A small image captioner, trained from scratch.
Model: 40-pixel images, decoder activation silu.
Training: adamw at rate 0.00085, 7600 steps, batches of 256.
Data: trained on made-up ball-and-stick molecule models, 195000 training examples, 10.0 epochs.
Rows from block 7 of the image encoder of a small image captioner, named by matrix and row number. Rows with one number belong to one neuron. Each number is 500 + 50 x the weight over its row's rms, rounded and kept within 0 to 999. All counts start at 0. Numbers have three digits each.
Before each neuron's rows are labels from the 100 images, of 14848, where the neuron reaches its highest value: "peak on" is the class under the peak. Only what is clearly more common there than usual is listed. The data: made-up ball-and-stick molecule models.
# fc1: MLP up (encoder.blocks.7.mlp.fc1.weight, 512x128), inputs 64-127
# fc2: MLP down (encoder.blocks.7.mlp.fc2.weight, 128x512, transposed), outputs 64-127

peak on: purple ball
fc1.121:500552500500500500448500500500465566500500583500500500500627500449500445500431500500500500469500500464549454500500500500500443500500639500550500500500543500500500374433500598394539500500405500
fc2.121:536500444500340500500584500500424398500464500581500500420569500530500441476500500410500500500457617500500600366500500441463577570427425500500500500500500500500500500584454500409500594500500557

peak on: blue ball
fc1.137:551443599536564537541500500549435500500448500500500500530627480500500547563398436500602525431452500500587500500500500455500528500449454540500500567500500500500500500442451500445500500553421500
fc2.137:574585500500443375500599500500500500500500465500545500466532569595531500470500500460500448500535500500459557500500500465500500547439500500500500390466443500574568586500429442455448500500422500

peak on: yellow ball
fc1.501:500500500500569538500500500500534468379500445461579500567417500576500500500602500500500500500500524530372447500500500500575500500528500377436543448500500500500500657500533426545500451421542500
fc2.501:561728535327500426500500500500500500531500500500536500529500500500560500500442500500500413470500550500500500538500500500500500500500500500547500500473438500588500500475500426518500500500500500

peak on: purple ball
fc1.170:500607500398500561500500500500500500500543430542447500500577500500427466569397534500500500408500454500615435627500500500558425500500556500500500438500500500580570500500500500412500500576500459
fc2.170:533500427500500500546544451567481464543548536533463500451556546500500448500500500400433500500458759500465559533465500410500528443452423500500500408500543500500552500572451652440500579500500500

peak on: green ball
fc1.200:465500500500468578475500500500423474527500500476441566500470445561453520550472461481568500447500500500528440500500565561611500500500551613581540429482419500429500500500581447500572547500452598
fc2.200:500637532500524500500500500440400540435395447500532500539438500500440539489500417312558472500548711500481477411521500542500500594500500500475500609458427467500526500475500469534500462500469500

peak on: blue ball
fc1.228:500467594500449500461564554531500500500442500546500500454559500500500557500428580500500500500500500585569500442548500458554500472573500500444500500548565500500523430456601564442626500623397500
fc2.228:500500449579500500500572500500400471428500440551500500421555500582500500428574449418500579500500596500388547413500500500446544441500500500500500423500528361500500431591453500406500527500411500

peak on: white ball
fc1.418:433529431446500413619466542500468437500500557456430500452500547500456568500500500454444432500461500500500542500500500586500500562500569500454425435634500547500500500578446602500500500500500562
fc2.418:500453500500463500500445541565500529500580438448500500500500604500535500452500500573472610500500500500466500566615500544559500406575535500555474444434418448448413593466548402536500500500500500

peak on: purple ball
fc1.183:423465569500500500542500622500500500569500500500500467500500500500500500572500551500538428477434540500559540456500529440500500430550500500500500542526566439444439500500541500460542551612500500
fc2.183:403534500563475420473543570460419500500435447500521500467553500534500551395578434387573525569565531500458500417549500545431500500544569500425500500469537440500453413500500444474537500500473463

peak on: purple ball; blue ball
fc1.298:500444500563500500500500623500500564458413560500426500500612500500500537500316556500531500500527500500562526437526570500500500475500500500500500500563500500500500500500548500409540500611395500
fc2.298:536607467500451410500619500500444454417449475546538500448553500610500500462533454486477475500527455500406545386437500467500526562454500500500500417500524466554577465568438500427452500500378500

peak on: white ball
fc1.312:500500398451470437500500624542500435567539563500373542552392542467421500422413500500445447500500500500500500565500500573589464531500616500461500500617500500500500500572452614500444556500465500
fc2.312:556500461500413547500500500557467500550544500500500500458500590500500460500500500743500530473500282500500538554565528473548522458500500500571500438500500476428500589500500500500500561441500500

peak on: purple ball
fc1.57:461500500433500556500500500500500568500538442500500500500643500500500457500413540462475564447500500500601415500500500532567423610537574500440500433500630500570567439500453500401532500565418455
fc2.57:563500500500500500500564500574500464575557500500466500453555576500500451500500500357392539460461760500500563500500455404450500500457442500570500392453535500552500500561500602441500546500500500

peak on: white ball
fc1.46:540500403500462419599500626558500500584539500500467542538431575500418557466433500500467500500500519500500500500500561627568455535444539500437463500574471500500559535500458555500500500435420500
fc2.46:527468500500500500500500500542500500538568500500500500500500584500527464500478500695500547500500325500500522598583500500537500452536500500572500395453500500442476606500533433500500533500500500

peak on: orange ball; yellow ball
fc1.406:500518500545500500500500500500554500393500540399599500500440500500500546553626500550500500468500500471339531500546533557575558470500433449500500500465500500477550571558427485591500519410542484
fc2.406:546658500382447397500500448528542476532500525484500500500460460500573480532447543391500423460466578500500559500500500500500500500450482500524500582480457500500534533482500409521457528500500524

peak on: grey ball
fc1.464:544500500500500500500500439461562500500500596457558500541500500500563538555616500500500500500500529500500476500456500500652500500500413500408500561553500500466425467469500419500500500414500500
fc2.464:500555500500514528544536475500478500572518541555468500500500518476527500528441500568482431500500500500614500540445500466541500473451445486559500452558571521500543579500500644462585544500517500

peak on: yellow ball
fc1.481:472500500500500410500500500443628396500500500534500500543500568500500524500500500500500500468548500466424542500500384500500500500500500396451500500371500422435500500500500500583500500440566541
fc2.481:373542541455500399500469500500500500527500500500500500533500500469563500525452524500500500500446500500540500352601500578500500500500500500538500627460500500500453395464578396539613500500555500

peak on: purple ball
fc1.1:531452479548500594553448622500452466500481549546411500500500500448430571500417500500536500434415500500567500500500500500500586500397571500548500500500574500436500500500500470500542500561454544
fc2.1:500593500500539500500584543467500500500459500500528500500525500588500546476500500371500472500549567500453500396475500500500500577462531500500500362500532500537598500528469500456500500500408500

peak on: white ball; grey ball
fc1.230:446500500500457408578500500500500500500553500500500500500570500500500500442587500500479500500500500500400535500500500564670500576500551500544500476452500500500500562527482531500541554500500500
fc2.230:500445500500475500500500500500500500500500500500500500500500500500500500500500532580500500500500500454579500500500500518428500500500500500585500681477500545542351500500523443517555500500580500

peak on: white ball
fc1.218:500500469418500473569420542458533433586500500388459500500500500556500500582500479500549414423451500457500560500500500500500596539425532500439500439589500500407455500500537610535500500475500529
fc2.218:500525572478445500443435570409500567500500453445563529558444583500456500443500500574500572548560426500500448500602500586566462474560539500500500500427500500428500593423576442557500474500545466

peak on: green ball
fc1.386:500572500500596500500552500500653455464539500500587469500526500500438500500500451500451558500500500380500467500500391500500532500500500500500613500580538394537500618500500571500583500500500500
fc2.386:602588500379397500441500500559579483606500500436561500500522571500500558447500500500451500500542500500444519588565500451436447557500500500519500310386500500500589500500554500500500500500451500

peak on: white ball
fc1.51:422586459379355500500474574434500413500547590500500500500442603424405455500433548500500452500399500500500500500500500500500500542388586532436500410500500500391559417575473528568500576500500455
fc2.51:414402500590454500500500500500500500521556500500500500470524613500500500500500532500473558500500500500558527500597520500567500432552500500500500469454500500500412614500557500500570542500613500

peak on: blue ball
fc1.264:500473589500500550500425500500435474622500500477429565500580500446500500500384500500521500462459500603570460500500500500583533475450500565582522500500500500500500500500611472500592541500500500
fc2.264:500556500473572500500500500452419519500442500500500500528440500535470531500500458434549436500532571500500500500458500500500500563466500500500500500500500500500567517500469559500500500500500500

peak on: red ball
fc1.330:500500500500571500500423549406588535438500424451662438558566562647470500500535541500438500500457500461500500500526500500500500500500500377455542500628582428500500579500416552458587500500577500
fc2.330:564637582327500500421564566500500467571500500414621500500500500529500500500500500302500500500500500500423525545538500500500426594500500500524500500396500500500542471453573437500500500500427500

peak on: blue ball
fc1.449:500434529500500500500577500500500540500455541500445500474607449500500500593413500500530500500473500500623500500500582462500451455500516500500500500534532559536500453500547539412556500614362523
fc2.449:540569448500401404500596500500448442425470500500500500432553536587500500476500461500463500500500500500438561395450500452465556549443500500500500447470500447557568500575439474415465500500422535

peak on: blue ball
fc1.483:570536500500543524500500500500500500406442547500562445500500580500557500500566500500500528500500546500467500544500500500669530500547426462392553622500500475500440500455500540460552542433500500
fc2.483:552500500500521500544545500500523500543578548587500500500500500500555500536430500559420454461500470500594550553434500457533500449442448500580500440500528500500531569500467500454500534500500500

peak on: grey ball
fc1.226:545467451571459500500500500500446433500500562464542473564439393500438614500500500500547458446396500500420547542500469536500577525404479468500500427401500500413540500595425420580463584425550500
fc2.226:500611500462500500550529459500477477608480551528467479500500500476576500533413500500500390500468545500500554500500500500500500574436456500552530500531500500500561500500500439500500557500500500

peak on: white ball
fc1.248:500557329439449535500500557500500410560552500430426500452412529455397500472500500500500500427500540500500539500500500581553500567413575500429440434593536500500585534605435500472500500447411547
fc2.248:553467500479437537500500545500500530569548471500500500500500590500500500459500500591459563500500500500500500625567500500500500448542500500524463375430500500443500650500540500500500500500500500

peak on: blue ball
fc1.19:445500500500394500500500500500434500541446542565500500466500500500429500500421573500500500431500500665571500450435572436541455500562500636554500500500427574500500446500500574500587545579500500
fc2.19:500555425500500500500500500500403500395443379543500467472500555563457500400598431432500608500500585500382500450549500500500546462571477500500500500500500367429500500553453546467500500500424446

peak on: white ball
fc1.4:380547410500500500584500574500500390500573531466500500500466577431451500500500500464461572500432500461418500500500500500542419500500544420446500395606500448500599577500500584500545559418587500
fc2.4:521500531451416500500393500500500500500596500500546500500500611437500500500500539500470546500500500500500500601608500540543500500566500500500500500383387500500454591435575381568500500500578500

peak on: blue ball
fc1.246:500437500500500500455595500532416500500450592500500500461626500436500500604422500500532468456500500500551538421500500500550500477500500576500557500500500567444500439463500555423588500572351500
fc2.246:532500459533401500500587500500422454414438443561563500425572500614500500408581449500500530500542500500412541373500500500444544545500500500500500500464500411500529479577454465416461500500411500

peak on: grey ball
fc1.208:500432602500479549500615480500458500500472500500500500437500500500500449549500637500500500432500500537500500422528551500500500466540500570500500500500567500500500417537500500439597500556440500
fc2.208:500582451523578500531585500500413476468412500567500500444584500561445500461563414500500500500500500500438500303450500500421526500500500500500500500500582463500500345599447552409543528500424500

peak on: red ball
fc1.152:539500551528500527500500540538561500446533532448590449400485500500540540540585540500500500500441500478322500474538605535429583500500417416500537454454500500448500476500396500570577544452500462
fc2.152:552575500433500500478518500500576500524560538500500500500500500500559476533459570500411473500500446500500537589463500478500500500439500500565500451500500519500626578500500500500416500500500500

peak on: purple ball
fc1.220:500500500500520395500500500523563500500477500500589500500552500474532500500543500500500500500469440453500500431500500500500542500500582500589500500392524451500500458476534470381514500500444470
fc2.220:500500462500408500473559500466500459500406500500518500500500438500456500500557500500500434500500500500563500326440500500415488533460500558500500676467500500500500500500500560500500500500500500

peak on: yellow ball; green ball
fc1.191:500500544500433500467500500500433500388500448500500584500460455575409500463500601452533500551545470500460500500500500500478445500547500500606559500399456500500500447500591425565456471500577500
fc2.191:464500500447500500542412420500472500456500554500420500500500500407500421601435527468500500500408522500557500406500500500500544500500440500580500667557452500500500500500500542500554541551564500

peak on: orange ball; yellow ball
fc1.287:528500500541532541500500500530545500411500552413622500500467500534500569563604571500500551500429500500331500545500500551500607500500468452500577500430500486448500472532406534614531534420500452
fc2.287:577634500369465414500500459500545500520546500480530500500500500500580500526443539395465450500462548500500558565529500500500500550450478500536500563461443500500567565500500416500435545500500500

peak on: blue ball
fc1.297:415550500500500442500500500500427500582500500528500500450551500472500452500500500500500500500500467580595500500500557500560500500456534500500500500597500500422500402500549606461550500659417500
fc2.297:529553440500381500500576500575410444500500486500500500427564566568500500433500500586500500500500500500397552500500500444447546500500500500557500470465500415500500500578500500434435551500409500

peak on: grey ball
fc1.267:500558457407397471500526500429589500467534500425539500500500566500538500500541500467462596543500469500439500608500500450585471547500500500443500500524500500524522518500500398435500500404500443
fc2.267:569530451465500500553535466548500446563550540564459460445564543500554456534433500500447446446451547468471559568439500428500500462437438529592500424566532500535584481560434581430500567554482528

peak on: blue ball
fc1.23:500500500500470500500500500500462500550500541500413583500477431460434532500446454525558500468459500584532428500460586500633500486450500559541500500500452577500500500500598418468500500500411566
fc2.23:500724500349400500470500500478432500500388472463545500530446500542451561480500453436544378500551564517476500451500500500454480631481517500500500567500500466500597500500500520500533500468432500

peak on: orange ball
fc1.18:556553500569545626467529552500560548388500500451614422500500500591500541545579524500456500500500500429355466500533500500500570500500454410500562500500500500500500570552364500500537500380574500
fc2.18:618626500379500500473579500500530456551527500500500500500500500500566500500451500349415456500500562500500554547500500500500500500444500500558500471450500500500560553500500430500452500500500500

peak on: orange ball; grey ball
fc1.243:500500534546500500539500500500500455500500538429605500500449485500500558500544500500521500500401474445414587563500439500528661500396423466500500463394500530393500463587437483557427578432551467
fc2.243:500642471438500500530500456500500464546471517524500478500473483500558500516419500418517379461482527500519556550471500461500526585429479500526500513552500500500626500517452500482434538500500523

peak on: white ball
fc1.70:500541500450423500500500542500500450631500500451500500442500553500436500500414500500464439413470467541599500418500500591417500500422500603478500500614500500500500529500500536500531500500500500
fc2.70:500410500589500500500500500500500500500570446500500500500500602538500500444582500583463671500500500500467500500584500500500500355581500500500500424452500431434459579500500500500500500500500500

peak on: grey ball
fc1.192:478500500500436500500544547500500424500471500500500500518439361520456552500500500500500500500500500500424592534560449557548608500500500500500500461386500452500528446557458408500451500500500500
fc2.192:500620500419580515500500473459500500592412535500464500542463402452500572500434481457572399530500500500526500425470500500424477596471500500500500549565529535500538426500500533500500500500500500

peak on: purple ball
fc1.255:450592569448545469580500535500500500422544500500443500500585500500456500500425425500500594500500500533607544500500500500579460500500579560500448396500532500570574468459500554437536500598457443
fc2.255:581539428421406500547528418605500467500555500500500500500500590500574442500500500452445500426500646459437559569500500400500546500455435500500500402434500446500563500556500589475500561500470500

peak on: white ball
fc1.34:500500500500461453578567441452500500500500500500500500500500500467500435500500540500459449535500500600613500500550500551500500500408545500500500428615553500500500500578602571500523500551418500
fc2.34:544500500500432529500500500570500500500532443500500500459563599556500500416569453500460613500500500500415527553603500500500500461546500500525500342420500430421500500500500500500500547500437500

peak on: purple ball
fc1.347:500500500500547461472557500435500500500472500500500500500556565442445500500436500425500558500462500445529500605500500500607441546500566422500500500500665431565535570468529630417557500613390532
fc2.347:543500500500334500500590500548500449591500584500500500465547564500554467500500543393413500500500648500500538500500500445424500578457454419529500390500576500542500500542500500443500581500500569

peak on: white ball
fc1.392:397555409452397460591477558500500436561500500500621500437500578500449500390500435500472500565533468500527500441441500578500456565500648500500500422570500500500461461500436574500500472500561533
fc2.392:500387461582476500500434470534500500500538500500500500469500565500500500500558500500500613500500553500500500500592500500500535419575500500500500500451457500444364542500543500500500500500591500

peak on: blue ball
fc1.204:426560461500500532500392500500458431552540598578470500500500562500437500583500500500546500500415547500500594500449500534500500500451500500377656500500500500444471500500500500548500590500539532
fc2.204:428538559500500444500415500435475588500500467500548478570453500448500530500445500518500535500500500500549456500571500610542500531560539500500500525431414500500412618424546380573526443446565500

peak on: blue ball; grey ball
fc1.42:470500500500449533465561500441414475500475556538461605429500484467447500500500500500549500439500500578500500476500559500622441460500500500500500500480431500445500464500530470466542518500450578
fc2.42:440607500500500500500500500446412500466358455522500500500500473559471532454533431302570449525529703500440500351500500551464500595524500500474500596500500454500500459528500500500534500500428500

peak on: purple ball
fc1.511:500546480500500439500438596500600500500571534500500500500500563500566453412566441460500539500564532560432500500436500500519416545500549500500500500500455500541468500370500500354500500500565534
fc2.511:608500500500500500500466500556500500541627500554549500500500631500500426500422500571406567500441573500500500661500500428500500447500427500610500410425500439500414523500500552500500500500500500

peak on: red ball; grey ball
fc1.59:409592439500500623558464546500500464595590500409500421500554500472425475430500400500500500381500443476500500548448500562500500556500500500500500389399550449472500500529500500539500522500500500
fc2.59:500500500500484469449500543427500500500500500500542500536449535500500547460542500322478543500525637500549500500562460500552476500552545500446522500428500500467448628450550531538555470500500461

peak on: blue ball
fc1.81:500500575559468500500500500500500500500468564602391568500576436500434550547401500500500500500500500500605500500547500500568500500500569500500427557553500500500500500500500526462550500609361500
fc2.81:610677500377381500500546500562500456500500500500500500500500500572543500464500500500500500500500500500412549442424500452433500609451500460559500413500500500500634500557500588444395539500407500

peak on: purple ball
fc1.349:500602500528500500474407500500532500500589500500500500500500500500443500434608500500457478500500374500422419500418500452561409530500500552500500550544446500500500500500599500500500416446568444
fc2.349:554500461500500454540500444541500500606614553544462500500536610500560437528421527457424500472400678500500544550500500403500532421500420500549500462500500500500424500544500607469576559500500500

peak on: white ball
fc1.184:457555576430435432500500500466500500500500500355597563500500500451500500500500474500565500500451500500425537533500429543543500551458500535410559500558500450381448500500500564469544580589541500
fc2.184:384395500574479500466500548500500500523500500500500500479514500500500537500559520538563538500500500500563500372568500551449500453562579500449500500474500500457375500500566445500592500500564500